Weights of a small encoder-decoder image transcriber.
Model: 64-pixel images, encoder arch caformer, encoder norm rmsnorm, encoder activation gelu, encoder num experts 8, encoder patch size [4, 4], encoder depths [3, 3, 3], encoder widths [48, 96, 192], decoder width 320, decoder layers 12, decoder norm rmsnorm, decoder activation gelu.
Rows from block 6 of the image encoder of a small encoder-decoder image transcriber, named by matrix and row number. Rows with one number belong to one neuron. Each number is 128 + 32 x the weight over its row's rms, rounded and kept within 0 to 255. All counts start at 0.
Before each neuron's rows are labels from the 100 images, of 14848, where the neuron reaches its highest value: "peak on" is the class under the peak. Only what is clearly more common there than usual is listed. The data: analogue clock faces. In brackets: how many of the 100.
# fc1: MLP up (encoder.blocks.6.mlp.fc1.weight, 1152x192), inputs 0-95
# fc2: MLP down (encoder.blocks.6.mlp.fc2.weight, 192x1152, transposed), outputs 0-95

peak on: face (100)
fc1.280 [153 180 102 157 120 110  91 166  96 156 183 119 135 167  79 101 110  86 160 107 144 120 158 138 137  91 144 134 117  98  96 131  77 117 142 127 150 153 124 206 131  98 108 129 162 164 184  64 122 110 166  67  89 117  88 112 148 123 164 125  97 135 138 170 107 127 164 148 124 125 135 179 144 130 164 162 138 131 132  94  99  98 129  97 103 128 186 104 120 115 139 169 136 156 180 104]
fc2.280 [128 153 144 126 141 146 171 146 113  58 101 125 119  90 132 142 158 141 152 109 116 138 142 112 115 132 134 166 121 168 149 104 111 216  99 134 104 109 141 120 123 132 120  90  93 134  74 144 165 132 110 165 114 184 151 107 142 161 120 120 128 138 123  35 120  91 140 108 119  73 122  96 142 118 106  96 160 134  94 139 153 148 134 109 133 120  65 107 144 173 121 135 127 124  39 149]

peak on: face (92)
fc1.591 [ 87 152 170 167 111 161 114 145  69 131  99  90 114 139 139  96 147 171 116 101 138 140 128 102 155 114 157 175  72 184 122 128  94 207 120 169 155 162 168 106 161  98 157 110  87 130 155 151 166 108 127 119 121 156 182 139 167 155 140 180 136  88 152 191 110 105 112 186 203 151  90 138 159  92 145 117 124 115  93  51 120 142 127 177 158 178 134 105 138  80 153 175 129 134 103  93]
fc2.591 [ 63 138 123 139 128 118 144 157 148  70 150 162 109 109 150 149 121  92 146  84  85 110 101 108 126  73  95  79 145 130  90 162 104 163 124  83 137 159 118 118 164 148  86 166 154 148 165  98  81 101  83 160 167  99 134 173 127  71 122 168 180 175 114 182  95 169 164 143  67 191 153 126 109 133 115 124 119 110 108 136 136 167 147  94 135 108 152 119  82 108 115 108 147 118 132 182]

peak on: backdrop (96)
fc1.338 [165 149 100 150 136 122 166  84 173 113 133 181 105 122 156 151 160 148  88 126 112 144  65 143 112 144 183  72 132 114 151 142 110 172 175 117 167 146  93  80 120 130 180 104  90 126  85 112 135 141  68 153  89 156 149 117  65 109 148  71 121 112 105  82  97  99 146 141 155  90 161 128 144 172 144 138 111  80 152  96 103  59 121 126 127 103  63  91 141 118 187 119  71  97 137 147]
fc2.338 [155 143 116 134 116 140 113 113 129 106 165  50 109 155 145 138 113  80 143 131 121 140 124  52 114 134  99 113 106 155 176 126 134  81 126 140 126 152 129 171 112 100 108 147 124 137 148 130 167 121 127 164 136 156 129 107 125 128 126 125 114 103 138  30 142 155 146 111 160 108 121  96 137 145 132 148  76 114 128 136 134 242 115 145  97 148 185 155 122  90 100 156   0 113  42  82]

peak on: face (88)
fc1.274 [152 166  99 194 117 103 121 151 149 178 112 107 123 160 109 199 126 128 156 144  86 106 136 196 102 133 123 137 138 169 136 151 145 169 103 147 123 220 101 117 106 124 164  96 100 164  81 100 130 173 114 127  90 163 169 136 128 123 183 158  78 133 125 160 122 102 107 137 130 153 166 130 121 171 193 169  77 132  96  27  79  80 179 136 172 163 122 153 143 110 107 140  95  99 131 103]
fc2.274 [100 107 119 115 110 106 128 162 101  67 151 162 106  89 142 106 109 182 145 150 108 115 109  99 157 181 104 113 122  93 129 101 180 191 143 131 120 140  61  67 157 111 108 159 148 122 225 116 153 126 134 158 134 119 143 129 150 166  86 160 139 162 170 104 122 123 120 120  93 108 121  99 130 130 111  96 198 128 133 107 151 135  97 153 101 144 154 131  93 127 228 160 206 169 144 145]

peak on: face (98)
fc1.409 [148 109 167 171 160 118 181  61 148 157 122 134  86 117 120 114  87 177 117 162 113 101 105 142 152 136 162 127  74  77 160 171 120 183 133 119 128 145 113  67 129  96 149 158 145 105 110  68 170 146 108 147 106 114  88 117 119  96  95 133 109  95 127 133 129 127 183 197 154  79 101  83 138 182 185 173 185  94  72 151  94 112 136 138 114 162 130 175 121 119  89  94 170 100 116 160]
fc2.409 [ 54 128 104 171 140 123 136 159  93  56  46 205 133 238 159 144 157 154 127  91 155 120 120 142 105 105 160 117 127 115 129 152 159 201  97 138  50  92 154 170 116 167 118 140 136 144 168 144 120 155 142 124 122 122 132 121 127 163  89 117 103 110 156 178 154 150 125  99 158 173 152 163 114  65 114 164 146 114 119 150 129 176 142 126 118  92 154 140 115 161  96 124 172 107 185 120]

peak on: face (100)
fc1.135 [136 139 128  97 151 169 121 153  77 186 180  98 106 173  97 158 136  93 129 118  85 119  99 184 130 144 172 131  81 118 127 104  95  84  98  53 141 141 121 136 132 128 108 104 113 124 177 105  98 131 158 100  90  82 164 152 166  98 101 100 102  85 110 160 103  82 108 120 112 156 130  80 171 123 138 147 122 113 130 118  85 130 107 113  95 169 176 166 112 134  67  96 131 139 179 148]
fc2.135 [ 86 157 132 130  97 150 127 113 139  48 184 154 139 137  57 117 123 179 126 176 158 162 179  96 147 165 144 136 134 108 173 155 128 206 112 167 124 149 137 101  77 164 115 146 140  82 104 167  62 105  76 163 179 179 105  88  81 128 128 162 106 131 130  87 104 138  96 113 148 147  90 113  77 134 161 119 198  99 149  91 151 141 134 134 108 131 101 136 125 135  67 152  93 163  94 120]

peak on: face (100)
fc1.293 [158 163 107 127 154 106 140 135  71 184 117  90 115 104 105 115 124  84 155 131 115 158 171 151 107 117  76 134 124  92 104 102 125  70 100 137 107 169 120 168 162 136 121 135 159 148 201 134  91  88 113  96 109  87 119 136 163 136 138 159 141  82 159 129 126  92 165 182 148 121 108 115 138  71  95 113  97 109  84 168 124  83 149  90 103 124 192 118 126 103  74 124 133 172 140 166]
fc2.293 [ 82 136 155 110 161  95 132 140 146  57 140 170 116 101 148 116 150 133 131 163 118 152 159 134 134 147 117 132  97 137 137 127 150 203 106 158  93 130 115  89 122 157 143 143  89 114  56 135 135 125  51 189 128 163 122 157 102 103 143 130 137 102 132  55 112 141 148 104 128 136 100 150 139 168 144 137 161 134 155 137 116 173 149 116 122  85  71 140  98 146 119 101  58  89  66 119]

peak on: face (100)
fc1.199 [121 152 100 102  76 188 156  56  83 133 143 130  97 183 147 183 150 164  87 137 157 114  91 129 147 126 121 111  75 153 170 119 119 148 148  70  93 178 162  91 129 147 133 111 123 133 148 144 108 130 140 129 145 129 155 117  92  94 143 173 173 154  99 169  60 108 165 123 115  99 123 117 117 158 190 102 186 147 124  97 110 130 155 162 150  82 117 185 107 153 113 105 128 124 172 173]
fc2.199 [120 112 133 119 186 125 131  93 147 174 101 195 163 100  99  95  88 174 137 150 151 148 180 123 109 136 104 109 143  82 138 130 133 132 150 101 139 108 110 113 152  98 131 156 109 119 181 111  96 137  66 144  62  69 136 163 114 104 129 144 124  95 135 129 141 126 126 157 133 130 131 168 206 113 105 141  55 113 114  97 141 179  76  93 110 161 103 150  97 113 183 118  76 193  98 136]

peak on: backdrop (97)
fc1.455 [ 89 101 169 120  44  99 128 100 105 128 155 144 129 180 147 158  95 198 148  88  96 127 189 105 117  84 168 101 125 106 116 176 158 184  89 105  77 174 167  99 149 169 133  89 103  75 150 129 129  97  91 172 114 173 111  96 125  80  98 118 171 152 147 115 122 149 144  94 115 136 126 140 129 141 143 186 130 114 176 140 202 107 138 147 123 155 113 144 126 116 150  90  84 110 104  90]
fc2.455 [ 76 146  96  92 134 150 162 164 105 161 153 188  97 161 151 146 156 101 130 106  94 110  89 155 105 103 133  64 117 132 178 165 132  64 105 116  92 107 130  73 115 141  91 151 123 111 123 147 163 160  61  92  97 153 154  97  97 135  96 142 134 154 113  94 128 160 144 108 126 150  91 103 120 138 141 165 111 123 168 108 144 164 140 152 161 151 140 154 109 103 151 131   0 141  75  86]

peak on: face (100)
fc1.282 [159 161 100 126 122 110 154 150  87 143 148 133 140 129 132 159 154 141 175 134 107 142 180 130 163  95 109 152 139 118  94 142  97  93 102  55 121 182 128 161 153 144 114  73 164 137 206  86 100 110 146  69 162 113 120 101 105 136 111 142  73 101 100 179 132 103 109 171  96 125 153 182 123 112 109 126 145  96 144 135 102  47 148 133 133 165 129  97 136  70  79 164 143 149 145 144]
fc2.282 [ 83 150 137 121 120 141 120 145  83 113 117 180 137 109 148 111 157 145 132 134 132 137 108 131  95 152 157 152 119 112 153 112 156 207 102 125 159 142 107  76  85 105 119 128 150 138 130 120 143 127  77 159 105 163  94 158 166 115 158 100 125 141 136 132 104 118 139 161 123 126 117 114 101 107 140  93 179  95 165 152 147 216 106 138 107 119  96 112 116 156  94 145 125  76  99 167]

peak on: face (72)
fc1.681 [ 99 133 173  85 138 142 154 120 147 118  75 143 150 155 203 170 105 118 102 160  92 162 179 146 197 107 147 115 113 151 137 184 154 207  98 105 126 161 127 152  82 123  98  97 105 116 105 130 222 118  68 138 139 128 117 126  69 138  78 158 133 126  95  83  93 109 164 127  80 145 184  69 126 193 216 157 115 151 135 106 156 125 148 129 156 171 148 116 124  57 144 120 167 110 114 133]
fc2.681 [120 105 101 134 102 103 123 117 130 125  60 113 106 139 163  95 150  74 121 128 138 103 106 145 150 182 126  88 168 131 153 117 102 104 127 153 112 104 131  67 103 157 113 164 137 180 171 125 134 131 115 140 107  79  99 155 109 121 116 117 156 127 112 172 108  98 149 160 159 133 117  90 157 159 153  98 164 157 156 166 120 170  96 115 113 155 134 151 112 119 211 111 129  77 141 160]

peak on: face (98)
fc1.318 [159 143 121 182 170 170 169 129 150 166 115  76 163 183 135 146 131 130 173 173 139 139 100 165 169 148 179 134  79 149 106 150 111 169 137 113 128 136 177 111 144 149 155  95  74  79 120  89 154 148  77  95  78 145 118  80 122 141 143 146 107 129 133 164 101 126 172 107 147 100 101 165 120 165 146 130 107  92 129 141 102 162 169 133 156  91 177 182 108 146  75 145 112 140  90 164]
fc2.318 [ 89 176 177  86  98 133 158 119 108  87  92 153 158 111 101 132 128 103 135 145 137 126 129 150  86 166  99 156 132  46 148 137  96 143 117 109 111 106  80 147 123 148  99 128 150 141 176 108 141 168 159 160 112 128 183 120 111 104 163 116 111 154 166 133 133 143 161 125 123 135 155 131 120 168 114 151 198 139 169 150 118 100 144 140 106 103 159 166 129 161 129 127 174 128 148 126]

peak on: face (91)
fc1.80 [176 122  73 133 120 182 112 115  96  83 171 178 122  95 100 165  71 117 120  90 127 137 112 148 166 141 112  85 111  94 152 154 120 135 103 106 148 116 110  82 150 118  83 155  96 118 123  78 163 115 114 115 107 199 162 130 151  84 140  91 123 120 127  99 168 138 189 129 120 191 154  78  68 127 188 105 114 146 160 127 103 120 102 125 134 121  73 129 145  86 133 169  98 118 123 150]
fc2.80 [ 76 110 123 139 106 148 136 129  91 176  86 154 116 179 136 175 148 113 152 107 118 116 143  98 117 108 144 162 141 165 106 160 131 102  93 109  87 145 105 105 123 132 157 139  96 123 177 131 117 138  66   0 160 110 163 147  96 110 127 104 110 149 124 177 111 140 164 130 113  92 106 126 104 134 120 120  90 108 146 142 122 191 114 128 114 106 141 154 106 200 141 123 105 170 173  87]

peak on: backdrop (97)
fc1.157 [ 94 145 123 123 168 144  90 131 156 108  98 183 129 127 104 124 151 101  84 157  87 105  93 119 136 165 158 176 118 112 108  98 136 201  97 109 119 156 178 152 107  99 125 146  68 131  97 101 173 128 145 134 132 170 134  93  83 152 123 174 123 146  93 149 157 108 152 113 189  75  93 101 137 138 155  89 184 114 140 116 147  95 166 162 112 116  50 172 168 120 101 147 139 150 123 165]
fc2.157 [200 174 113 132 152  87 169 147 132 132  70 132 183 176 171 177 108 147 167 105 133  81  67 149 119 159 139 103 108 105 156 116 146 106 154  50 111 120 112 139 114 100  96  88 152 121 100 160  84  97 204 131 132 147 169 143  89 147 171  84  98 132 101 165  90 136 159 109 177 152  99  73 175 115 146 166 121 143 150 119 161 148 122 150 132 165 123 105 118 137 133 122 112 123 164  84]

peak on: backdrop (98)
fc1.127 [ 93 108 136  90 168 163 105 126 124 128 120 155 121  85 118 157 145  92 162 109 101 144 134 104 153 144 147  84 102 138 136 172  53 195 121 154 152 123  83  81 102  98 106 151  98 156 121 153  96 119 102 173  69 169 149 152  86 152  80 129 146 141 148 164 137 131  80  98 125  94 167 127  90 114  94 171 153  92 139 104 161 134  96  92 172 126  83 148 117  63 176 111 174  97 110 114]
fc2.127 [126 114 149 122 173 157 168 140 104 145 138 157 169 152 141  84 168 135 107 163 154 108 150 170 174 138  88 113  87 101 114 144 125  78 175 147 133 174 144 126  89 171 166  96 127 157 161 154 162  92 113  75  86 115  74 152  69 131 107 138 115 116 164 162 107 106 137 137 127 190  86  86 182  78 172 159 150  81 112 140 129 143 161 150  86  88 161 166 164  84 126 155 122 166 215 182]

peak on: backdrop (100)
fc1.633 [103 102 110 146 104 128 118 113 136 105 134 160 114 162 164 164 127 193  80  93 144 135  86 121 125 150 215 108 138 117 171 150  85 183 152 138  93 119 109  90 112 103 113 151 108 139  44 111 154 117  68 173  95 164 138 155  97  89 170 126 169 122 124 105  99 134 139 117 117 159 117 149 152 210 158 130 122 112 150  65 125 104 160 129 118 132  83 140 146  80 142 100  89 106  79 120]
fc2.633 [143 118 133 115 119 143 129 134 136 134 136 145 131 140 126 117 134 110 110 117 148 120 125 111 118 129 117 121 139 131 153 144 113 118 134 112 107 152 130  87 115 131 124 126 112 108 103 144 177 129  80 168 116 160 137 142 136 104 136 148 130 130 143 113 118 137 137 138 141 146 143 113 122 112 143 113 114 106 137 139 116 142 112 137 110 140  78 113 134 148 151 118   0  62 120 136]

peak on: face (86)
fc1.692 [148 162 131 125 155  64 154  92  90  92 121 102  75 189 140  73  90 120 121 160 125 155 111 129 124 124 162  82 111 198  96 130 129 160 106 138 108 159 129 112 148  98 142 174 104 153 101  90 124 120 156 160 167 160 147 115 134  77 149  95  51 180 125 145 119 151  99  84  87  83 161  81 157 188 191 165 160 171 153  86  83  65 112 131 126  98  55 191  79 106 109 155 127 139  83 172]
fc2.692 [129  83 151 120 115  96 159  78 127 143 139 153 167  78 116 138 196 147 115 128 138 126 145  98 150 135 157 145 150 120 107 127 147  88  96 155 172  93 172 174  92  98 150  77  90 165 140 114 138 104 231  90 139 139 134 160 130 122 137 128 102 125 177 118 150 110 171 119 113 117 150 158 177 107 126 100 103 114 140 138 167 183 180 165 137 163 149 148 166 172 159 125 144 120 130 105]

peak on: face (100)
fc1.679 [149 142 126 106 144 137 142 153  89 155 163  81 133 101 102 114 115  56 164 158 146 137 168 147 103  78  60 136 125 123  79  99 104  55 148 100 162 139 150 135 146 111 119  86 129 153 191  71  90 141 161  82 148  67  88 139 170 155 126 145 111 124 110 179 144 110 148 158 132 133 137 132 128  57 112 131 141 139  93 145 128  55 149 112 128 114 144 132 156 116 102 144 122 151 166 154]
fc2.679 [138 108  99 111 127 131 138 151 162 109 148 149 128 131 131 118 152 175 114 139 143 117 128 108 145 138 130 122 145 129 120 118 135 218 101 124  89 123 121  98 120 104 127 119 128 122  70 123 166  93  89 198 116 159 135 106  95 101 109 139 120 148 131  63 141 132 149 128 150 154 117 135 147 152 129 141 169 131 126 128 165 170 141 145 151 126  77 136 138 148 172 134  90  85  40  87]

peak on: face (95)
fc1.504 [178 156 101 159 135 167 161 126 137 110 189 131 122 100  80 163 115 127  96 140 134 125 140 137 196  84 203 120 149 124  78 168  77 125  79 132  74 115 140 155 106 133 145 156 125 167 152 109 174 167 110 126 119 172 100 135 129 150  91 103 106  90 108 116  79 123 168 106 131 125 172 119 121 170 199 108 139 106  99  71  78  77 125 155 127 115 101 102 159 145 115  88  95  76 121 104]
fc2.504 [164 145 125 148 127  99 167 120 141 124 118  59  92 157 135 132 112  86 130  85 124 108 119 120  83 194 154 130 150  95 137 130  96  82 132 148 110 125 119 137 117 112  94 164 159  72  57 128 121 156 148 146 158 115 141 110 117 162 163 130  92 105 158  63 111 123 170 128 129  77 129  66 201 127 131 142 131 159 130 155 121 137 105 148 145 134 144  75 137 119 161 132 165  73 130 139]

peak on: face (100)
fc1.79 [ 91 126 212 154 174 129  77 158 143 149 115 149 123 183 125 130 102 108 130 135  84 106 121 115 114 191 118 105 140 110 117 103  72 132 150  90 173 172 189 139 124 180 117  96 129 106  73 123 155 111 156 101 151 119 155 181 124 134  93 101  87  84 128 165  87 158 175 147  88 103  89 166 134 174 154 114 155 134  82 156 152  82 128  96 163 105 130 112 170  52 107 184  88 174 112  81]
fc2.79 [ 93  81 165  67 144  91 118 150 157  93 180 142 162 121 176 133 110 191 161 143 151 155 135  71 168 138 101 141 117  86 172  70 110 136  90 128 142 152  59  87 155 119 114 144 151 149  85 163 102  76 123 104  96 186 166 164 159 153 153 122 157  97 153 138 138 122 136 135  88 126 163 106 147 105  86  82 142 114 101  82 101 160  98 109 120 137  70 138 185 180 134 110 153  81  99 136]

peak on: face (100)
fc1.75 [161 141 102 104 121 174 152 133  64 190 161  56 116 159  84 110 115  81 108 123  73 153 130 183 161 130 117  74 108  85 100 133 103  79 157  74 146 139 131 178 158 121 141 101 131 146 134  55 142 103 177 114 119 111 100 113 100 118 161 159  75 141 101 143 101  91 142 187 121  82 136 123 127 106 149 162 132 104  81 159  97  77 143 152 145 112 148 116 147  55  91 134 148 198 195 102]
fc2.75 [110 143  85 139  95  90 133 134 131 114 140 115  95  73 126 121 129 118  98 133 133 123 138 132 169 172 134 127 163 135 130 138 126 206 115 170 161 152 106  81 106 109 135 113 142  95  84 103 186 107  83 190 144 187 107 139 130 112 108 127  93 131 124 112 166  85 107 123 123 101 160 118 164 140 151 187 127  94 136  95 151 166 167  91 134  65  75 129 107 218 157 115 102 107  40 191]

peak on: backdrop (100)
fc1.687 [128 106 131 158 128  89 137  93 157  77 124 175 113 205 110 148 146 157  77  68  89 114 113 128 133 133 178 104 117  98 138 174  88 172 150  97 116  92 164 136 102 113 121 167  89 144  89 100 117 100  91 156 101 200 106 112  78  81 148 148  99  94 136 109 150 137 167 113 108 124 185 122 112 215 147 173 141 176 153 143  99 106  88 161 137 128  91 120 146 105 137  90  75  94  82 120]
fc2.687 [ 81 150 107 118 126 138 110 113 129 144 168 120 118 128 108 123 112  82 132 108  96 142  97 119 150 140 145 153 142 114  98 131 103  79 119 132 135 120 104 122 141 135 125 114 154 113 147 125  97 157 102 187 151 127 148 123 123 118 136 123 144 159 139 144  94 121 130 132 135 150 104  93 141 105 130 126 123  92 123 135 120 138 152 149 146 115 146  94 134  99 142 148   0 102  86 116]

peak on: face (87)
fc1.635 [175 168 116  57 163  79 127 111 152 156 113 125 118 164 153 195 103 119 171 130 113 148 111 187 188 137 135 130 116  99 105 177 192 162 144  84  90 189 155 143 122 130 144  93 121 157  97 153 169 105  96  94 129 136  95 120 155 135  96  67 170 135 122 115  65  98 205 180 102 105 147  86 134 101 166 131 111  87 145  72 153 123 118  99 130 117  99  98  84 132 182 123 149 181 107 111]
fc2.635 [120 152 100 128 149 174 162 159  94 138  61 111 160 187 130 111 113 124 126 157 100 154 148  87 124 144  94 133 131 152 130 147 119 111 128 142 151 121  94 137  77  93 149  79 136 164 100 179 178  89 135 120  79 148 156 108 126 101 115  81 135  86 108 199  80 104 115 102 148 116 149 149 127 111 124  96 160 124 167 136 144 196 140 106  90 158  71 138 101 137 145  85 111 102 160 118]